config.yaml
model: "class-conditioned image diffusion model"
dataset: "numbers of one to four digits printed on busy colour backdrops"
train_examples: 295000
image_size: 32
horizontal_flip: false
conditioning: "class"
arch: "dit"
objective: "v"
cond_dim: 128
targets: ["last digit"]
num_classes: 10
cond_dropout: 0.1
norm: "rmsnorm"
activation: "relu"
mlp_ratio: 6
head_dim: 32
fused_qkv: true
qk_norm: false
inner_norm: false
patch_size: [4, 4]
layers: 8
width: 320
positions: "conv"
optimizer: "adamw"
lr: 0.0011
beta1: 0.8
beta2: 0.95
eps: 1e-08
grad_clip: 0.5
gradient_centralization: true
steps: 26400
batch_size: 256
epochs: 22.9
lr_schedule: "linear"
final_lr_fraction: 0
warmup_steps: 520
weight_decay: 0.2
Rows from block 2, named by matrix and row number. Rows with one number belong to one neuron. Each number is 128 + 24 x the weight over its row's rms, rounded and kept within 0 to 255. All counts start at 0. After the name is the row's rms in percent of the matrix's.
# fc1: MLP up (model.blocks.2.mlp.fc1.weight, 1920x320), inputs 160-319
# fc2: MLP down (model.blocks.2.mlp.fc2.weight, 320x1920, transposed), outputs 160-319
fc1.288 103 [186 126 108 141 185 121 124 137 120 124 121 114  96 120 151 171  92 118 108 140 133 154 121 107  88 116  99 105 126 137 139  95 169 132 136 131 126 104  83 145 106  92 141  78 105 115 143  51 114 167 114  88 144 108 102 182 121 125 110 123 104 141 125 109 172 153 125 126 117 128 184 168  78 127 137 129  99 144 156 146 123  93 148 101 132 117 132 146 168 152  74 132  68 126 113 129  93 170 116  90 132 157 138 142  89 114 117 128  84 170 140 153 144 154  93 169 143 141 118 109 155 117 134 127 138 133 141 113 130 173 133 104 157 114 137 106 115 118 127 134 129 141 117 150 128 129 142 139 135 118  97 147  99 125 144 142 123  93  92 149]
fc2.288 099 [109 106  78 121 134 130 103 123 136 126 135 141  88 128  62 150 123  79 126 111 110 135 131 156 130 145 124 125 124 115 119 133 119 118 183 126 126 138 120 109 131 128 156 130  22 140 207 125 143 120 133  97 147 175 168 110 127 102 179 155 120 149 111 113 144  69 134 129 125 123 122 137 104 128 187 140  87 121 135 105  87 111 128 110 120 165 132 158 136 141  98 126 157 131 116 139 160 105 120 146 115 125 110 155 109 132 117 132 132 126 177 141 118 123 108 104 126 203 139 135 127 147 105 125  77  93 117 157 141 102 130 148 128 136 173 110 115  97 139 126 132 154 181  60 124 127 121  95 142 131  74  99 161  99 145 141 156  78 161 156]
fc1.289 105 [ 68 172 136  58  88 128 113 181 111 100 124 167 137 156  91 116 124 149 111 114 123 119 116 101 148 136 149  93 127 128  44 176 113 104 135 153 123 139 118 141 108 124  97 150 139 121 164 124 142 184 102 122 113 131 115 114 132 149 107  82 114 145 167 147 134 142 111 142 127 118 116 111  99 128 142  97 107 115 182 143 136 185 108 111 160 177 129 130 132 144 147 126 155 124 138 132 128  95 144 124 113 112 119 150  93 127 125 116 110 121 136 128  53 136 137 103 116 109 142 130 145 137 138 126 122 109 140 108 114 124 141 167 159 154 136 117 118 158 112 112 128 122 102 117 108 106 127 123 122  98  95 107 147 133 117 139 115 134 131 136]
fc2.289 098 [ 88 150 134 112 125 147 160  97 151 134 136 158 148 109  86 127 126 127 139 137 101 143 132 139 116 139 154  88 136 121 148 138 136 133 155 138 132 116 134 118 136 150 112 162 158 122 145 126 135  37 117 120 157 138 162 124 173  86 158  59 128 191 110 124 134 120 121 133 131 114 122 150  98 106 122 126 138 116 147 142 117 144  95 155 117 171 176 127 144 120 129 144  49 128 138 110 122  82 182 101 113 129 143 153 151 136 121 123 164 129 117 141 139 139 169 170 125 160 141 126 137 137 129 140 135 134 142  89 130 153 142 155 129 146  85 131 140 136  89 193 124 120 114 105 107 125 126 101 123 114 103 147 124  87 140 138 145 154 154 134]
fc1.290 125 [ 74 122  98 108  87 133 131 137 120 119 105 137 145 128 120 153 131 171 129 138 158 118 120 134 113 111 111 141 149 125 140 163 141 112 149 138  70 125 143 150  93 151  89 116 141 121 151  97 130  78 130  99 171 121 116 191 116 157 141 127 106 131 158 171 132 129 127 114  94 114 172 135 102 115 110 106 119  95  67 164 158 125 103 108 155 123 125 142 170 148 124 135 116 130 127 111 108 124 135 125 134 115 140 160 197 124 109 132 141 144 154 143 141 131  98 132 118 135 137 133 137 191 108 135 102 122 124 118 124 170 149 118 103 127 146 137 162 103 125 130 115 135 130 141 152 107 140 149 119  98  66 125 112 128 119 127 138 127 136 123]
fc2.290 149 [110 144 126 110 129 109  72 101  98 134 138 108 131 100 136 150 150  87 102 104 157 118 141 120 106 129  52 106 136 117 140 122 154 130 103 146  67 106 194  92 130 134 175 197  96 123  68 133 130 134 120 131 162 135 143 128 137 128 132 122 122 140 119 134 108 131 178 142 136 141 114 131 181 101  97 127 120 140 124 124 156  96 155 107 158 163  94 151 149 113 141 124  98 160 133 139 153 141 123 127 127 128 108 184 125 134 142 148 129 125 142 145 111  95 145 143 116 140 121 138 174 172 119 117  74 165 129  97 131 169 108 101 114  64 134 161 134 171 140 151 117 142 151 164 145 154 147  80 106 118 107 144 145 119 113 117 132  93  66 142]
fc1.291 100 [106 120 109 150 134 146 130 143 105 123 130 129  98 109 138 160 132 133  94 131 131 116 135 167 158 109 119 122 112 126 127 172 123 168 152 104 139 132 138 148 127 141 122 134 156 156 105  93 142 119 121 136 166 107 136 141 164 157  91 129 137 127 130 131 153 141 143 155 147  94 119 148 115 156 133 154 128  96 135 124 132 120  77 119 147 145 122 167 130 156 113  93 105 136 144 138 131 118  78 141 152 128 137 100 127 100 139 107 151 198 132 118 109 115 105 131 105 104 156 122 112 110  97  87 130 121 130 143  95  98 144 142 139 106 101 156 111  93 139 147 123 134 136 123 115 172 133 146 143 136 128 144 102 110 100 133  74 154 115 123]
fc2.291 087 [119 137 149 117 130 132 131 126 122 107 167 138 132 143 137  84 164 134 166 118 107 111 113  73 130  89  91 149 140 115 142  82 119 118  95 139 107 153 148 121  90 152 123 138  92 128 148 113 143 133 120 143  97 142 123 116 104 144  89 137 157 110 125 107 135 133 132 120 133 161 171 139 150 152 130 143 116 115 137 139 129 113 192 124 108 146 129  96 149 135 132 150 194 118  62 109 133 153 124 153 140 141  96 142 103 106 107 102 146  98 162 149 133 147 138  97 114 150  90 119 134 138 141 146 141 111 135 131 129 128 146 185 133 123 161 178 130 134 114 115 162 117 155 145 138 114 112 124 144 111  99 123 101 129  89 108 122 159  99 155]
fc1.292 088 [113 134 118 129 126 220 134 112 125 132 150 133  66 140 135 165 137 136 138 136 145 139 126 116 109 137 107 126 129 138 151 151 117 139 115 118 130 130 130 167 134 136 101 122 122 125  89  83 138 115 135 115 178 123 146 146 143 106 131 137 144 117 146 156 174 139 126 141 134 123 138 174  91 143 108 148 135 131 152 127 122 102 162 122 121 130 143 147 137 133 109 133 137 131 132 145 116 136 122 142 149 125 139 121 166 137 147 135 116 226 174 102 102 110 156 120 147 137 116 140 114 105 120 116 144 132 137 103 130 102 141 138 131 101  81 130 126 128 144 130 122 139 148 158 123 144 108 140 120 127 111 207 121 123 136 134  99 117 106 140]
fc2.292 087 [105 138 168 143 158  47 176 134 135 121 121 144 143 116 113 122 126 102 142 140 107 115 127 108 107 117 117 184  86 121 123  93 140 118 129 126 146 125 191  73  91 151  97 152 147 116 156 162 150 134 130 120 101 127 134 113 111 116 126 102 117  72 128 137  97 115 100 130 127 141 152 111 133 131 117 119 108 123 148 113 136 129 121  97  82 132 141 133 172 118 138 125 125 148 135 129 106 128 122 159 120 120 131 122 108 141 159 109 124  74 158 156 112 146 108  95 101 160 137 135 152 125 155 137 152 104 125 116 127 154 120 189 107  92 219 125 163 118 100 122 156 136 155 132 121 132 108 122 141 100  95  85 120 115  99 126  93 137 124 159]
fc1.293 096 [121  64  98 128 136 118 130 151 110 125 128 102 115 135 143 133 146 124 113 121 109  93 124 128  96 111  91 145 147 149 162 141 140 138  79 125 122 101 101 116 113 113 109  98 143 122 163 120 148 136 131 143 109 160 109 157 113 142  88 121 115 138 110  92  68 104 107 118 101 104 119 126 121 124 139 130  99 145 100 102 139 126  83 127 100 137 164  55 125 172 135 137 105 112 139 100  63 148 129 123 141 124 146 136 170 121 103 134 121 100  81 197 109 150 128 106 134  98 117 120 153 114 128 141 136 121 100 146 137 138 125 113 123 159 169 139 150 127 121 104 123 137 140 135 122 141 136 104 140 125 117 128 105 125 137 125 143 102 124 115]
fc2.293 086 [118 105 120 130 127  70 145  92 131 135  89 124 115 111 139 110  92 155 136 136 126 112 116 119 100 119 157 131 132  88  98 137 142 138 145 153 125 146 140 148 134 123 128  86  95 126  93 136 136 102 141 144 122 106 115 149 151 143 148 115  96 136 124 168 138 143  77 141  83 111 155 148 183 120 106 133 122  77 145  97 132 118 153 155 127 128 125 190 176 122 107 122 131 133 109 135 126 164 136 166 133 130 123 127  93 123 148 100 152 147  74 175 177 120 106 138  93 114 133 137 148 122 120 107 180  74 116 155 129 146 124 157 126 134 114 170 152 145  97 173 106 106  92 144 121 154  79 182 176 122 102 138  71 129  90 124 117 131 141  98]
fc1.294 018 [ 96 134 123 155 120 137 161 108  85 165  86  96 100 111 126 149 131 130 127 130 124 138 122 145 115 107 116  95 169 172 131 127 105  99 133 131 101 106 106 131 122 101 138 137 149 111  94 105 153 139 114 178 154 119 114 157 152 118 146 115  99 188 105 139 109 139 105  59 121 122 181  97 134 119  85 131  91 110 150 111 129 134 149 121 144 112 114 129 145 111 138 147 115 111 124 143 108  95 135 145 158  90 180 138 107 129 114  96 124 135 165 145 145 148 140 124 117  97 157 175 137 121 108 138  79 112 145 133  78 124 138 147 131 123 118 147 101 106  95 115 121 184 148  88 143 184 183 124 139 135 127 150 131 129 127 129 124 118  81  97]
fc2.294 096 [129 105 124 124 115 188 137  95 115 135 138 120 149 109 141 142  92 123 115 135 129 134 121  91 126 127 114 157 122 132 105 141 138 125 113 194  77 124 124 146 169 223 104  89 148 137 133 138 127 120 126 149 182 103 129 140 130 155 117 126 117 195 121 125 181 125 151 140  81 107 137 171 108 116 164 130 126 125 117 122 135 116 125 174 156 133 117 160  83 133 124 125 125 155 146 139 163 117 111 130 132 141 133 109 148 123 125 145 149  98 106 105 135 135 135 117 113 116 127 126 137 120 152 129 172 138 141 134 119 118 128 123 124  89 119 119 147 121 137 101 127 130  43 142 112 130 158 120  90 131 118 153  94 136 131 115 117 131 139 140]
fc1.295 020 [116 176 120 128 122 125 137 146 113 171 101 112  93 140 133 138  93 124 101 115 112 108 104 129 160 127 134  94 160 132 111 157  91  99 110 115 101 125 129 107  74 128 120 134 114 143  93 144  90 133 110 156 163  67  85 102 133 178 106 118  93 167 157 146 112 186 127 155 115  93 135  90 132 120 110 153  96  96 151 148 123 160 120 108 159 101 130 113 139 153 131 133  63 100 116 140 118  97 148 118 151 118 185 132 132 116 102 114 129  89 153 135 126  74 103 160 141 118 133 108 120 125  97 148 108  89 144 168 132 157 131 135 104 145 173 138 136 137 119 111  96 128 186 106 147 130 174 119 170  93 148 142 120 139 122 114 136 168 126 121]
fc2.295 096 [126 102 129 124 119 195 133  95 115 130 136 119 150 116 142 140  87 121 114 139 129 135 123  95 128 133 118 156 123 136  97 137 131 125 115 190  80 124 120 148 165 221 100  89 147 138 135 139 127 121 127 148 181 103 128 143 132 147 115 124 120 191 122 130 181 121 146 138  81 107 137 171 109 108 163 129 125 129 118 128 135 120 124 180 151 133 116 159  82 131 121 125 129 160 147 137 163 115 113 130 129 140 133 105 151 127 126 147 148  97 106  96 136 133 139 114 116 118 129 124 134 120 153 126 176 139 140 140 120 116 132 128 122  91 112 118 147 120 145 100 126 124  44 143 110 129 154 121  96 137 123 154  97 130 134 114 122 135 139 140]
fc1.296 113 [137  47 137 163 179 153 130 128 151 106 111 115  99 123  80  76 143  88 123 112 169 134 117 122 137  94 130 116 141 157  97  71 115 114 145 153 133 142 111 126 119 124 133 172 153 104 103 115 142 125 113 117 176 138 109 112 147 128 121 130 108 135 128 143 163 144 144 150 137 125 145 127 142 107 106 133 132  85 123 161 162 119 125 103 132  76  81 144 149 186 149 148 143 126 119 145 134 137 141 154 121 154 136 118 121 124 126  97 145 167 141 144 106 144 137 150 138  56 112 105  84 144  83  77 133 117 154 142 117 120 145 120 108 115 117 117 105 132 123 120 121 117 135  72 154 112 138 143 165 132  84 114 124 128 135 156 126 173 132 108]
fc2.296 104 [125  85 159  82 142 148 107 120 102 119 149 109  96 112 160  83 129 106 119 113 120 121 106 108 133 136 106 154 135 132 153 119 124 116 125 151  76 172 131 127 113 137 114 117 132 125 201 192 112 150 118 121 110 133 122 122 112 171 106 150 139 107 128 139  97 106 138 139  80 136 143 148 181  96 110 124 117 131 110 110 126 124 117 112 167 142 133 136 160 147 151 133 102 135 102 180 126 112 124 136 140 118 139 117 130 136  84 184 165 111  96 145  64 114 135 152 116 110 112 155 128 150 131 126  71 129 131 116 129 135 119 144 139 177 151 109  85 117 139 153 152 127 122 136 136 125 174 174 152 149  99  70  41 132 121 117 130 117 120 128]
fc1.297 100 [137 144 129 123 110 123 111 135 115  78 126  58 120 125 125 132 121 135 140 137 182 122 111 133 111 143 158 123 150 118 119 124 125  28 122 144 112 133 129 116 122 126 151 115 137 102 126 131 135 134  93 148 129 122 136 142 117 111 143  98 137 143 102 125 121 151 144 148 139 130 110 100 136 121 133 122 118 130 123 172  76 134 108 130 142 104  60 130 123 144 115 114 140 100 129 123 109 105 136 138  84 183 188 169 126 111  99 117 129 119 126 105 124 119 112 132  99 137 156  94 116  85 150 123 109 136 122 135 116 135 128 113 134 134 110 107 120  77 122 116 151 144 118 125 148 141 111 143 148  77 159 120 135 134 130  77 140 142 160  92]
fc2.297 087 [ 92 144 166 125 123  84 126 151 135 133 128 138 181 129 162 141 140 129 122 134 125 137 116 111 116 122 119 163 132 143 117 151 117 148 187 124 113 135 159 111 116 137 140  76 103 141  89  69 118 131 115  83  49 177 109 135 134 140 144  95 134 189 127 109 158 119 113 136 183 133 161 140 141 154 152 119 145 149 120 129  45 157 147 132 124 110 147 171 159 132 165 127 134 135  89 142 132 124 110 121 109 115 140 107 119 120 119  90 136 131 139 144 122 122 128 136 119 175 127 137  31  95  95 129 166 138 113 138 131 147 119 104 146 142 127 145 139 136 114 132 120 130 160 130 130 128 115 139 117 134 158 183 143 106 134 142 100 119 101  35]